From a checkpoint of a small contrastive image-text model.
Training: soap at rate 0.0009, 3000 steps, batches of 128.
Data: trained on scattered letters and digits in many colours, 195000 training examples, 2.0 epochs.
Rows from block 2 of the text encoder of a small contrastive image-text model, named by matrix and row number. Rows with one number belong to one neuron. Each number is 128 + 32 x the weight over its row's rms, rounded and kept within 0 to 255. All counts start at 0. After the name is the row's rms in percent of the matrix's.
After each neuron's rows are labels from the 100 texts, of 14976, where the neuron reaches its largest size: "tokens" is the input token at the peak. Only what is clearly more common there than usual is listed. The data: scattered letters and digits in many colours. In brackets: how many of the 100.
# gate: MLP gate (text_encoder.blocks.2.mlp.gate.weight, 1024x256), inputs 172-255
# fc1: MLP up (text_encoder.blocks.2.mlp.fc1.weight, 1024x256), inputs 172-255
# fc2: MLP down (text_encoder.blocks.2.mlp.fc2.weight, 256x1024, transposed), outputs 172-255

gate.15 081 [137 160 118 140  56  93 180 129 140 104 108 108 105 160 155  75 114 212 122 136 112  94 136  71 106 103  61 154 167 156 142 120  94 158  96 129 155 148  62  87 175 177 100 123 125 163 114 158  65 160 130 115 192 174 107 107  61 128 154 167 159 146  85 116 185 116  68 141 126 119 184  98 108 128 197 196  34 130 162 174  98 142 144 103]
fc1.15 086 [ 73 105 111  94 160 174 157 182 143 122 139 160 141 156 105 107 118 113  96 151 105 130 121  88 154 189 126 112 117 136 158 135 121 160 166  98 152 119 112 101 183 134 155  90  95  96 122 107 193 106 136 142 119 159 165  99 155 113  96 179 151 159 102 125 159 111 187 140 152 173 157 148 166 157 142 185 164  96 140 126 115 138 169 156]
fc2.15 091 [145 125 168  77 141  91 101 107  94 136 192 131 122 134 140 129 134 110 150 175 130 154  60 109 128 128 105 140 141  94 168 103  95  93 119 124 113 130 129 157 137 121 144 115 179 163 151 150 104 184 119 140  98 109 120 102  70 148 179 111 114 185  77 119 141 112 172 150 127 180 135 117 143  93 151 109 122  76 115 198 153  92 127 125]
tokens: "orange" (100)

gate.161 105 [103 141 143 147 114  75 142 175 142 134 150 173 118 169 110 140  90 174 104  43  81 112 107 110  66 147 138 179  84  90  78  69 101 158 156 185  87 108 164 117 155  72 155 156 151 117 121 120 158  85 140 111 150 130 141 126 146  87 167 129  57 100 174 152 112 192 180 138  95 117 184  97 184 123 148 146 154  94 154 181 124 109  85 117]
fc1.161 102 [127 130  90  44 147 121 153 139 157 142  84  98 128 111 130 156  96 120 148  78 132 168 129 118  99 119 121 151  62 101 109 190 156 120  57  96 132 139 147 171 174  89 152  99 118 135 149 127  78 139 129 104 127 147 157 107 128 144  98 140  71 169 188 143 148 163 175 134 123 109  79 129 190 182 179 179 160 202 198 104 111 181  96 125]
fc2.161 107 [114  99 169  86 108 100 123 109 114 131 114  85 126 170 179  93 106 126 182 154 117 120  70 109 220 121 165 106 125 116 130 126 123  98 119 103  90 143 123  94 128 131 147 113 111 149 174 157  90 143 144 105 140 136 134 104 112 154 167 134 137 151 121 118 109 119 121 148 135 132 155 124  60 156 123 177 157 133 141 181 127 117 118 104]
tokens: "orange" (100)

gate.357 106 [161 109 160 119 139  89  85 135  81 148 129 126 114 117 116 124 126 148  96 126 115 181  95  72 137 106 114 173 129 177 181 218 113 117  84  86 154 109 105 202 169 167 130 124 106 133 139 108 171 101 134 133 115  93 145 101 150  13 105 124 124 120  92 172 136 132 159 137  64 101 103 185 175 117 136 116 115 117 154 131 120 146 149  91]
fc1.357 105 [164 141  74 134  88  72  94  86 168 165 133 148 134 152 126 129  68 175  79 166  95 141 163 110 140 133  97 164 112 110 126 134 109  86 136 160 131 112 124 138 171 157 123 139  88 104 101  89 165  91 101  83 162 100 127 151 128 123 130 154  73 174  94 169 136  96 136 158  49 113 186 144 145 165  95 145 198 116 119 134  90 125 172 192]
fc2.357 105 [108  99 123 154  85 121 172 130 144  52 109 113  73 103 117 224 137 119 159 121 120 145 149 195 117  94 147 141 110 167 112 104 139 165 158  69 119 171 128  75 120 135 141 148 183  91 128 119  76 122 165 188 125 139 145  99 136 131 135 110  94 127 145 143  73 177 107 127 175 110 120 133 122 136  82 119  48 135 155  98 150 126  72 133]
tokens: "blue" (99)

gate.471 088 [177  97 131 118 132 191 177 132 158 143 131 149 120 109 158  68 103 100  78 168 144 179 119 113  84 115 187 139 154 116 114 100 125 110 174 157 153 171 130  61 137 136 172  89 108  78 120 131  99 161  95 100 116 112 113  88 123 113  98  87 128  75 101 134 140 152 143 182 144 137 147 108 112 113  94  99 142  29  67  97 120 112  94 126]
fc1.471 091 [104 131  82  98  98  83 165 175 117 121  96 134 102 129  92 129 145 131 183 159 128 125 149 109 136 147 163 150 133 149 166 138 120 156 112 130 112 116 121 109 111 120 131 110 136 121  95 159 127 154 196 175 133 104 215  90 193 125 104 119 155 107 106 147 107 173 108 112  85 119 108 135 116 102 179 123 129 145 137 115 133 108 101 145]
fc2.471 088 [121 190 111 146 148 121  45 141 154  89  95 166 129 158  73 136 149 106 194 139  86  95 181 148 153 164 152 108  91 150 149 106 150 126 141 120 112 119 140 149 105 104  92 111 163 164 137 133 112 150 205 109 100 138 118 118 145  98 114 165 162  51  42 129 103  96  88 116  71 134  89 153 110 139 159  85  75 146  81 141 138  99 189 116]
tokens: "yellow" (100)

gate.719 091 [154 163 124 130 133 139  43  77 136 156 197 128 141 164 152 106 119  65 139 206 126 115 125 142 125 110 114 142 166 167 135 156 133 130  87 108 115  84  71 153 109 133 149 127  92 139 142 128 119 104 175 132 129 150 167 132  98 165 155 177 122 177 121 114 129 160 160 106 140 182 177 130 172 127  97  84 133 119  94 130  77 166 103  94]
fc1.719 101 [109 115  93 136 167 125  96  69 144 155 115 138 106 189 125 176 160 104 131 149 152 145  91 111 141 125  91 151 170  91 107  74 179  39 121 120 147  84 128 130 139  90  97 194  77 213 130 148 160 115 120 122 117 106 120 154 185 218 168  99 107 143 167 124 136 111 117 179  45 148  92 187 106 169 131 134 124 162 101 141 123 157  87 110]
fc2.719 095 [113 134 120  96  93 110 176 135 155  89 197  72 119  59 179  85 134 104 149 150 123 120 100 179 125 154 128  83 130 173 123 126 196 132 142 105 136 134 142 104 186 197 144 159  97 122 158 114 136 162 172 131 134 134 148 173  79 134  68 112 179 124  94 111 125 121 161 129 124  79  74  81 116  95 117  81  99  81  84 130 127  90 150 135]
tokens: "orange" (100)

gate.178 092 [125 129 123 123  85 118 135 133 150  99 152 126 123 121 157 166 115 140 133 150 129 123 126 198  70 159 133 148  72  88 114  38 100  82  36 137 172 116 181 103 114 195 162 135 159 154  92 142 109 126 137 140 138 165 135 136 135 134 188 126 155 160 119 100 159 129 120 180 147 152 158 156 196 155 146  83 124 100 202  79 118 148 187 113]
fc1.178 098 [144 143 186  83 111 180  98 105  93 132 152 140 160 123 124 137 169  57 130  84 161 112  94 104 104  74 147 159 150 195 133 116  72 137  57 131  79  80 110 109 157  99 147 137 160 140 135 185  87 180 115 123 137 129 195 180 103 108 114 118  94 103 137 164 154  75  91 166  93 150 112 138 153 119 146 100 126 141 181  76 124 133 111 133]
fc2.178 094 [163 110 108 116 180 138 115 101 153 105 148 197 137  94 125 148 104 109 147 112 139 149 114 120 145 154 121 150 185 146 174 126 176  69  97 137 169 138 185 125 141 176 151  97 148 150 148 149 155  95 123 195  89 174  91 129  83 163 147 112 123 152 164 140  79 160 120 109 155 163 150 120  73  84  67 132 133 114 195 145 162 126 146  91]
tokens: "blue" (100)

gate.139 101 [140 119 195 230 111 122 124 155 130 177 120  90 114  90 144 132 170  88 127 113  96 165 126  68 160 139 119 135 104 120 124 141  67 130 128 143 128  99 183 103 144 101 147 153 142 143 209 106 139  45 133 133 126 118 105 138 159 158 163 118  89 114 146  55  84 173 138 120 196 127 163 138 112  60  47  48 137  71 118  88  84  65 178 155]
fc1.139 099 [ 86 145 116 135 147 199 109 130 129 164 126 114  81 125 116  87 115 124 121 105  91 108  76 137 101 110 130 183 168 163 148 125 150 139 126 148  71 142 158  90 148 135 122 114 157 118  77 116 125 111 123 112 147 103  86 132  91 120 160 171 172 132 136 103  90 106 177 122 120 141 194 127 147 154 169 143 146 122 138 182 121 164  97 218]
fc2.139 104 [175 130 149  82  76  98 141  89 108 123 156 115 142 119 105 115 113 137 149 140 167 157 125 152 161 151 126  76 114 122  70 134 184 118 120 129 156 163 112 162 168 101 162  33 133  76 141  65 137  86 128 121 116 147  61  57 170  92 123  66 103 102 160 158 153 133 137 143 134 153 133 118 176 141 162 103 129 175 123  86 147 101 172  80]
tokens: "green" (100)

gate.354 102 [124 155 190 200 113 145  89 166  75 108 148 127 141 151 142 109 167 163  72 137  93 144 124 137  82 137 142 152 106 128  86 112 124 119 106 167  95  97  98 105 145 116  98 114 117 147 178 122 153  73 164 100 233 116 178 136 140 136 120 136 126 135 130 137 154 101 108 131 207  95  89 170 102 136 116 161 116 120  27 146 143 164  98 109]
fc1.354 101 [133 172 111 140  81 155  88 116  79 219 184 163 122 146 189 158 115 138 193 140 151 134 149 187 149 141 167  81 121  83 116 109 163  88 102 132 105 133  77 133  88 102 143 120 156  51 116 151 170  87 106  88 106 102  78 109 135 168 161  99 133 171  99 100 140 126 101  72 149 163 154  83 107  89 134 134 100 209 153  80 131 129 157 128]
fc2.354 108 [149  86 116 126  99  86 107 172  99 108 172 183  83 127 130 103 202 149 129  48 138 156 111 131 129 160  70 139 147  65  79 128 180 152 152 118 152 114 155  75  68  79  49  99 155 154 134 143 120  99 125 165 119 118 156 134  44 176 133 171 150 125 117  82  97 147 159 155 158  78 143 114 126  99 130  63 152 134  90 141 105 169 122 108]
tokens: "orange" (90)

gate.216 100 [141 147  73 173 134 167 109 144 185 123 120 197 152 148 131 143  67 123 139 138  98  75 111 227  85 164 150  92 126 147 130  60 125 100 173 136 146 130 121  87 140 139  97 137 166 169 105 127 157 156 149  85 185 109 125 146  69 102 188 174  81 167 157 143 133 105 154 158 106 166 160 144 168 109 118  96 119 103 165 132 165 138 131 168]
fc1.216 098 [ 84 109 109 171 155 104 161 133 107  63 113 193 133  83  52 108 116 123  82 190 150 155  88 134 182  67 169 184 152  88 129 124 151  97 161 105  90 109 153 164 185 111 109 165 110  68 156 111 163 105 124 148 130 154 100 103 103  94 109 175 157 199 170 181 115 123 161  79 141 108 202  69 155 148  74 113 131 135  77 114 127 163 156 110]
fc2.216 108 [146 127 142 109 190 123  56 118 122 137 151  98 143 176 112 209  93  83 164 125 143  64 105  96 128 173  88  72 133 122 139  67  75 144  96 121 132 108 103 101  86 115 127 158 110 222 131 114 125 109 155 150 143  97 114 180 102 169 130  87 141 124  88 107 175 142  97 149 116  87 131 132  85 171 180  41 126 150 107 130 113  89 179 177]
tokens: "green" (65); "yellow" (22); "blue" (13)

gate.616 100 [167  91 106 105 153 135 130  95 147 119  93 121 133 155 137 125 164 177 133 130 154  82  69 156 121 145 140  88  87  83  81 163 155 136 134 136 168 106 139 148 151  82 163  86 129 118  94 123 107  96 151 131 113  66 192 123 102  88 102 136 129 100 103 162  74 141 103 122 112 148 146 166 181 126  80  89 108 149 151 164 116 209  95  87]
fc1.616 093 [ 97 116  63 153 153 121 140 175 202 120 127 102 183 135 184 107 148 190 128  91 129 117 191 139  75 133 118 131 148 145  96  88  77 148  92  82 197 135 145 138 177 138 179  89  91 182 132  86 126 171 111 121 104 102 105 156  93  98 113 196 146 123 124 137 163  89 138 102 114 152 115 170 187 103 147 171 112 128 130  96 157  75 153  76]
fc2.616 098 [111 143 138 116 124 156 141 110 111 166 186 110  61 119  75  85 161 105 122 137  59 150 139 163 162 120 112 153  81 125  80 141  98  53 110 110 108 145 154 137 166 124 146 134  94 128 102 106 112 160 122  93 162 191 133 134 128 144 164 122 143 168  82 122 132 165 138 181 106 160 130 170 128 154 102 190 130  97  66 139 148 164 119  93]
tokens: "," (72); "and" (28)

gate.701 099 [ 96 113 162 127 140  94 125 170 118  72 105 148 118 200 109 116 139  91 112 137 127 161 144 134 144 160 120  91  80 165  91 130  67 117 150 144 109 130  75 119 102 166 149 149 111 131 142 151  67 199  82 173 166 222 173 106 156  97 141  76  65 216 128 104 120 127  69 144  98 162 159  56 164 162 149 195 194 171 150 125 164 142 210 127]
fc1.701 096 [ 89 125 164 104 144 101 154 129 122  83 149 129 148 107 141  75 154 156 105 144 164 134 154 126  85 118 182 141 177  96 102 173  67 126 140 183 131 170 141 136 104  94 113 135 170  94 180 136 167 138 143 176 108 143 132 147  85 175 128 104 154 121 172 104  98  24 141 206 119 157  89 110 105 123 114  87 151 117 114 186 187 103 161 130]
fc2.701 103 [138 179 109 185 114 180 118 154 140  90 138 144  71 153 153 156 133 113  86 136 147 115 123 110  95 131 132 140 154  78 134 111 135 117  69 121  67  81  91 142 170 161 102 121 145  89 139 155  54 122 108  69 120 151 165 130 215 105  87 152 185 136 152  96  91 208 127 123 116 113 162 184  81 137 169 143 172 186 136  88 179 157 134 131]
tokens: "orange" (92)

gate.0 087 [ 95 150 172 121 142 151 168 142  93 101 164  54 126 119 143 104 118  89  89 148 111 141 121 192 138 190 102 109 143 167 163 116 161 148 127  97  65  77 161 105 210 140 167 142  68 129 108 138 149 132  57 123 136 129 149 111 116 149 136 119  92 142 120 106 108 153 126  90 127  79  70 137 132 123  80 115 109 132  87 183 202 111 137 158]
fc1.0 079 [124  61 166 160 125 173 107 134  75 120 150 129  96 165 133 131 114  97 124  79 141 201 112 148 166  86 136 179  97 161 124 140 116 123 189 134  77 156 164 119  77 109 106 149 147 157 135 131 111 127 136 171 125 146 146  86 134 130 127  99 131  83 108 147 194 105 121 149 124  56  60 133  97  70 171 138 111 114  97 118 113 105 133 171]
fc2.0 085 [141 122 110 141 164  53 154 169 130 161 153 103 177 154 114 125 134  68 148 152 124  86 118 165 144 170 144 110 147 127 136  73  79 147 109 114 110 108 144 105 144 160 135 143 113  63 141  48 107 163 138 121 120 107 142 132  80 129 171 127 128 139  99 162  75 190 127 128 117 140 168 143 184 115 150 145 130 143  95  60 158 109 173 137]
tokens: "," (96)

gate.244 092 [124 157 127 151  93 108 115 129 180 108 101 159 156 122 135 110 150 174  83 106  97 101  89 118  82 165 126  93 210 127 153 113 120  79 162 118 139 150 112 157 121  81 211 161  91 101 103 150 140 162 167 104 174 125 133 111  99 118 151  72  89 108 140 125 128 166 135  79 191  87 139 137 195 103  98 173  86 118 129 100 132 119 120  99]
fc1.244 086 [191 153 111 200  99  95 134 165 160 101  96 110 114 153  90 162 116 161 108 140  75 151 136  61 113 140  82 163 119 171 104 106 123 150 114 143 208 106  99  76 166 151 121 130 129 134 175  99 127 155 142 113  79  34 150 118 119 157  94 143  99 168 100 123 125 126 116 132 213 149  77  59  86 178 171 118  72  83 117 152 116  96 168 132]
fc2.244 088 [165  76 121 108 135 161 138 132 105 118  83  74 105  88 207  92  91 152 197 113 146 115 127  59 177 116 128 151 142 121  78 129 130 152 110  86 146 127 158 121 143 162 156 166 143 126 165 129 103  97 150  88 113 138 174 146 143 158 134  67 139 135 125 110 109 122  66  93  72  99  99 169  51  50 184 131  77 148 166 166  75  87 123 129]
tokens: "teal" (100)

gate.255 102 [ 58 113 156  90 184 136  83 202 159 103 105 107 140 173 146  96 164 194  75 125 140 131 140  79 170  45 127 139 165 153 145 127 144 108  30 131 103 110 108 114 122 171 113 137 128 111 138 124 123 119  59 109 144 122 118 114 147 157 146 107 147 159 138  71 214 117 103 162 173  74 169 116 116 140 103 149 120 130  80 107  68 105 158 121]
fc1.255 101 [161 154  96 165 130 120 112 108  80  98  73 124 117  95  65  72 129  71 169 111 122 167  94 157  99 212 107 117  88  56 106 142  88 107 146 143 108 110  98 178 120 160 120 110 110 169 156  90 144 198 119  97 146 106 129 155 115 126  96 134 142 109 126 139  95 220  96 128 116 170  46 147 106 106 122 120  96 159 189  98  98 186  73 201]
fc2.255 084 [141 144 124 142  89 157 170 183  97  69 116 179 112  77 157 158  96  93 112 200 195 129  59 123 117  81 125 172 166 155 149  98  92 170 139 105 160  96 135  87  86 126 129 112 160  76 148 138 145  77  91 149 136 109 165 178 124 135 115 148  91 116 140 164 123  70 149 123 119 144 170 107 151  97 116 129 143 164  82 172 122 177 152  71]
tokens: "j" (33); "7" (21); "1" (18); "z" (18)

gate.293 099 [149 135 134 143 100  53 139 134 129 138 111  76  83 104  98 118 156 108 111 122  81 131 135  76 132 179  71 167 164 117 137 138 161 101 135 204 142  76 123 122 126 174 168 150 173 102 152 112 126 162 100 108 126 190 197 137 122 158 104 140 153 159 139 137 122 136 126  81 111 103 145 105 119 155 114  84 191 114 134 112 154  65 118 139]
fc1.293 096 [ 72 124 174  95 143 139  52  57 126 120 142 161  88 136 148 129 125 115 118  92 163 130 102  94  90 145 114 114 134  82 102 136 148 130 198 151 133 120 108  98 192 105 133 151 106  71  72 118  97 105 130  95 121  52 125 140 124 162  73  89  98 127  93  88 161 174 146  75 123 128 128 117  88 161 114 125 102 126 126 124  87 147 151 159]
fc2.293 095 [139 142 163 135  66  99  98 156 134 142 128 119 119 139  90 169 126 120 125 117 129 140 124  69 105 151 130 172 170  69 154 153 100  50 110 119 137 124 136 177  91 117 108 104 138 168 157 104 145 163 115  80 182 164 116 178 141 146 176 179 147 100 128 176 142  85 126  89 138 135 148 101  96 111 111 105 162 173 153 147 173 140  90 112]
tokens: "orange" (100)

gate.186 127 [159 159 159 123 150  97 107  93  91 133 151 143 116 145  87 127 122 112 121 100  82 158 110 144 160 144 167 114 172  89 100 100 131 146 124 137 131 160 152 120 162  58 149  88 175 132 129 153 145 148 118 113 107  61 153 126 151 100 112 144  86  86 139 123 140 121 143 121 125 134 108 138 149  76 145 168 146 124 131 217 163 118 106  92]
fc1.186 123 [103  60 201 144 108 159 111 100 182 110 152 157 125 143 160 103 116  95 126 100 110 112 108 142 125 134 109 184 143 154 106 118 167 140 124 140 121 118  71 137 106 160  99 190  95 155 114 131 160  66 149 111 109 138  89 114  90 146 165 187 190  93 110 151  55 140 124 115 101 166 150 140 101 166  91 128  98  73 150  59  91 128 128  95]
fc2.186 145 [128  87 140 169 165 126 122 115 174 108 127 148 149 134 115 185  98 160  94 190 174 101 163 128 128 143 153 174 104 161 158  97 114 175 152 131 134 165  59 176 100 199  79 155 140  91 133  88 124 164  99 168 150  59  73  87  54 109 170 148 162 193 112  75 107  75 121  72 136 142  93 120 152 163 158 144 193 167 136 135 112  95 154 106]
tokens: "yellow" (100)

gate.449 105 [ 96 165 138 115 119 123 135  81  64 120 162 112 123 127 125  60  89  95 106 128 127 113 131 124 108 113 136 105 118 184 108  85 185 165 106 156 189 193 130  85 119 113  71 157 112 131  26 126  63 148  68 106 100 102  59 121  67 108 119 108 126  90 152 124 145 110 172 134 156 147 177 130 126 115 115 127 115 134 170 104 172  48 157 105]
fc1.449 110 [126 149 139 124 173 166 138 189 125  92  48 176 177 103 133 177 146 109 163 146 117 164 183 160  89 156  73  95  61 159 137 173  99 126 155 176 171 101 122 178 120 158 167  84 114 166 156 109 133 153 114 139 119 173 109 115 118 114 184 198 121 128 125 146 111 170 106 134 148  76  99 133 182 145 175 171 106  94 120  94 187 152  78  79]
fc2.449 110 [185 130  88 119  84 139 144  70 153 184  77  96  55 135  95  50 208  85 142 115 122 128 111  72 155 127 141 107 146 145 142 151 138  92 159 118  94  91 157 102 178 136 136 112 136 104 106 140 143  83 123  79  51  30  74 126 163 145  70 111 121 122 135 158 141 155 156 154 131 144 177  95 185  97 103 122 123 101 139 142  72 123 152 167]
tokens: "teal" (100)

gate.598 095 [106 118 154 149 124 102 109 148 129 105 166  94 129 142 193 176 128 140  91 136 129 131 106 127 109 128 119  96  90 150 145  83 126 178 114 149 121 218 118 113  68 110  96 110 124 197  97 152 144 151 119  89 116 125  80 140  82 121  97 118 145  92 169  80 131 119  80 107 163 153 168 167 149  71 142 134 120  91 198 191 111 183 117 138]
fc1.598 100 [130 149 168 108 171 105 100  69 158 153  90  60 161 139  67 141  85 145 128 122 113 125 178 157 139  86 162 158 121 252 101 194  99 145  93 138 118 133 123  92 129 132 123 145 160 126  95 153  97 116 137  57 166  96 161 142 168 131 130  84  73 147 136 112  91 116 105 167 130 141 139 109 164 116 105 148 176  76 184 144 101 163 125 170]
fc2.598 092 [158 134 122 116 146 151  83 151 161 146 147 124 143 174 124 132 142 135 164 217 181 126 106 138 168 146 162 171 122 149 147 100  83 114  91 149 152 152 125 194  96 181 117  97  85 143 120 148  83 142  10  70  91 139  55  87 129 117 104 100 126  78 143 163 111 138 135 194 116 145 171 157 157 158 116  93  92 151 127 173  96 124 163 163]
tokens: "blue" (100)

gate.148 103 [127 179  39 120 137 118 150 111  66 135  96 122 199 162 117 117 183  91 101 160 120  83 140 178  82 118 151 114 156 130 160 129  99 110 167 185  94 166 153  67 120 103 142 105 100 151 177 161 120 156 186 109 156  57 109 142 186 135  96 150 117 124  62 124 106 136 141 184 120  79 110 134 125 166 152 120  99 136 155 116 144  81 116 188]
fc1.148 105 [138 158  76 101 131 124  82  99 114  97 113 135 140 154  98 128  91 129 139 121 111  98 155 118 146 143  95 169 149  97 130  90 146  81 172  88 137 236 170 115 147 111 127  85 111 139 108 172 130 161 129  82 119  60  93 149  73 106 149 116 152 170 155 168 174 133 152 188  66 165 118 143 112 160 115 152 125 137  88 174 146 157 126 178]
fc2.148 112 [161 175 147 118 106 112 107  74 150  31 188 115  89 151 119 124 140 120 125  81 142 163 136  55 150 149 119 180 116 154  73 108 123 112  83 203 166 171 105 131 137 126 131  76 124 127 130 125 125 154 108 139 108 152 105  97 177  73 105 110 127 174 107 143 170 185 129  39  81 125  85 124  84  93 107  89 136 115  98 159 180 127 113  61]
tokens: "yellow" (100)

gate.678 106 [150 131 137 147 137 169 104 133 156  98  76 126 160 150 179 153 146 157 100 136  46 153 104 107 169 151 169 141 155 108  90 138 122 132 173 131 135 159 131  61 169 172 157 120 157 143 128 143  87 145  94 156 130 127 155 152 106 123 158 111 139  89 128 125 115 105 204 142 138 151 164  93 128  72  98  78  57 112 141 144 175 147 169 165]
fc1.678 108 [142  95 179 114 147 150 123  76  82 114 155 107 121 149 112 109  81  61 142 137 178 116 105  91 106  82  86  90 109 151 123  95  79 158 215 105 183 103 139 161 136 109 169  84 135 128 135 175  84 115 150 122 152 120  97  85 135 142  72  78 135 162 152 102 156 133 111 123 121 114 137 123 135 193 186 132  83 113 133 180  50 121 175 135]
fc2.678 106 [104  83 110 128 103  85 127 111 151 134 110 117 150  96 109 122 140 114  54 114 123 148 136  97 109  96  79 115 143 118  97  99 211 117 173  94  93 125 105 172 121  80  99 108 157 148 106 105 146  80 107 129 153  97 168 147  60 186 140 158 151 159 161  84 144 123 124 123 161 183 133 129 193 122 167 120 159 127 153 107 123 140 135 106]
tokens: "j" (77); "i" (17)

gate.77 099 [102 120 118 108 130 121 170 150 157 147 138  89 126 133 127 169  86 137  80 115 190 159  65 123 128 110  83 108  96 116 130 149 109 111  92  80 200 136 147 150 149 121  58 139  89  58 154 140 111 131 148  83 152 140 152 129 136 147 170  80 111  92 135 118 133  74 134  90 130 183 145 105 111 140 119 201 138 124  70 144 131 106  91 110]
fc1.77 098 [133  95 166 156 132 125 180  79 124 175 139 164 133  63 136 168 100 103 125 104 122 129 142 121 101 140  90 102 148 109 144 122 128 123 150 114  79 125 105 156 102 162 101 138 132  99 143 122 189 154 120 137 149 137 120 181 103 182 184 142 124 172 146 104 123 152 166  91 130 100  65  61  57 184  66  80 165 160 118 159 141 150 182 128]
fc2.77 093 [134 108 129 170 103 121 139 192 124 151  82 117 137 107  68 167 219  66 148 118 101 124 126 145  95 134  93  72 113  99 110 157 111  99 125  99 158 113 114 140 133 122 145 122 146 132 165 165  98 151 148 142 151  96 154  58 184 140 124 123  94 115 141 135  98 132 109 150 182 123 196 127 112 134 131 135 146  93 159  88  95 172 100 101]
tokens: "j" (66); "1" (14); "i" (13)

gate.276 103 [ 96 107 103 154 201  98  94 196 100 141 126 152 187 183 144 192  96 133 154 131 127 165 123  83  94 103 147 116 129  86 168 108 182 170  82 138 176 154 127 129 164 155 115 179 124 109 130 183 142 106 137 158 121 135  88 174 129 138  53 118 139 189 126 152 137 104 144  60  72 121 100 161 135 168 133 154 157 104 151 124 121 106 129 116]
fc1.276 102 [196 154 106 131 177 145  73 135 106  99 128 147 167 158  55 194 137 173 188 182 119 158 125 174  43 183 148 130  85 115 101 170 139 103 146 143 170 160 131 152 100 147 128 102 158 136 103 155 114 105 142 124 107  98  80 145 105 121 111 162 140 174 198 102 165 140 123  58 115 135 121 134 102  86 136 167 146  49 130 133 105 113 184 189]
fc2.276 107 [102 130 136 100 104 130 159  97 107 129 113 118 206 123 146 113 105 122 101 137 152 117 144 106 164  74 156  67 108 150 158 110 118 143 122 127 134 147  32 195 104 126 132  81 119 106 127 123 125  85  84 136 168 110 105 103  89 106 158 121 108 146 153 134 109 192 114  95 116 169 114 167 136 139 167  81 122 137 102 111 209 137 103 131]
tokens: "," (98)

gate.318 086 [ 90 127 128  75 136 165 117  97 152 143 189 119  58  86 146 123 162 102 139 134 171 165 174 116 144 162  88 132 104 163 165 139 104 129 150 143 191 127 132 103 123 145 209 102 159  89 161 109  70 120  92  65 117 139 136 122 128 170 120  85 176  46 120  98 121 162 141 153 159 135  66 105 117 151 137 135 110 125 149 185 155  95 205 103]
fc1.318 087 [126 138 114 171 127  93 102 138  72 126 125 108 150 222 159 142 134  72 149 108 123 150  68 104  84 125 172 140 182 142 121 115 119  92 122 104  61 169 187 162 117 151  79 119 142 136 184 161 174 144 108 104 107 127 141  81 130 104 116 129 122 150 140 156 131  92 143  92 126 147 123 155 124 101 121 151 123  82 156  25  81 106 102 151]
fc2.318 077 [139 106  88 134 125 182 142 107 161 114  83 156 130  70  95 145  97  91 163 135 138 152  81 171  93 127 109 134 107 186 177 120 158 142  83 126 146 164  86 180 145 120 152 153  67 115 157  62 182 113 123 174  63  88 119 189 150 111 206 117 162  93  96 151 156 144 181 173 114 137 141 168 164 120 134 142  94  97 157 127 126 122  68 146]
tokens: "yellow" (94)

gate.49 112 [131 155 115 108 177 120 116 148 160 187 202 131 105  53 120 170 178  58 141 120 137 190 124 116 145 157 109 134 133 102 164 163 112 138 134 165 149 127 119  80  77 127 166 125 102 144 134  67 154 111 142 125 153 131 144 105 132 141 106  99 133 219  89 108 175 154 141 137 136 126 106 100 146 174  99 113 111 109 156 126 150 165  76 118]
fc1.49 114 [ 80 157 137 129 212  90 150 138 103 173 109 136 117  85 115 208 112 138 153 136 126 129 173  99  95 192 174 117 176 172 119  94 103 122  96 106 152 115  86 145 121 122 215  94 126  97  97 138 133 109 154 109 139  94  79 113  69 167 114 103  91 132 111  84 183 157 173  96  71 160 116 144 136 148 168 104  93 103 146  72 108 129 130 105]
fc2.49 111 [105  74 106  21 147 127  79 136 143  66 125 102 157 142  97 108 154 112 149 177 154  80 107 134 139 184 102  93 148 108 104 120 181 124 152 179 187 121 121 126 153  93 137  78 160 141 153 195 115  90 149 141  93 150  96 120 124  33 116 154 126 107 165 179 153 153 111 138  85  90 108 112 112  45 181 115 110 110  75 103 145 186 201 153]
tokens: "yellow" (100)

gate.371 091 [133  66 116 173  94 149 148  88 170 197 142 124 141 117 101 138  84 155 116 145 131 147  97 154 135 107 116  86 119 116  48 118 117 195 126 124 136 163 158 108  87 151 134 159 131 137 105 132 113  70 111  91 112 129  83  98  76  98 149  96 150 142 111  96 146 147 129 129 134 159 168 109 130 157 211 147  84 136 121 131 137  87 120 137]
fc1.371 093 [106  99  95 166 192 139 162 151 126 178 105 106  69 133 117 115  92 121  93 134 146  74  90 101 112  79  53 159  87 115  82  74 111  95  94 122 136 120 204  96 164 123 139 165 136 139 146 141 100 109 139 113 186 192 120 114 106 179 109 111 128 152 147 130 164 123 107 161 137 127 129 148 134 137 112 156 158 110 160 121  74 167 104 156]
fc2.371 101 [164 132  97 133 141 154 135 138 172 120 154 102 166 151 157 115 117 142 104 202  92 125 154 150 173 108 169 143 112 120 160 119 111 124 152 195 107 161 131 172  89 153 147 142 131 121 162 104 154 103 129 176 114 136 138 162  91 111  82 161 111  80  92 149 191 118 121 162 194 171  52 148 140 134 127 138 182 120  77 112 141 123  83 120]
tokens: "orange" (33)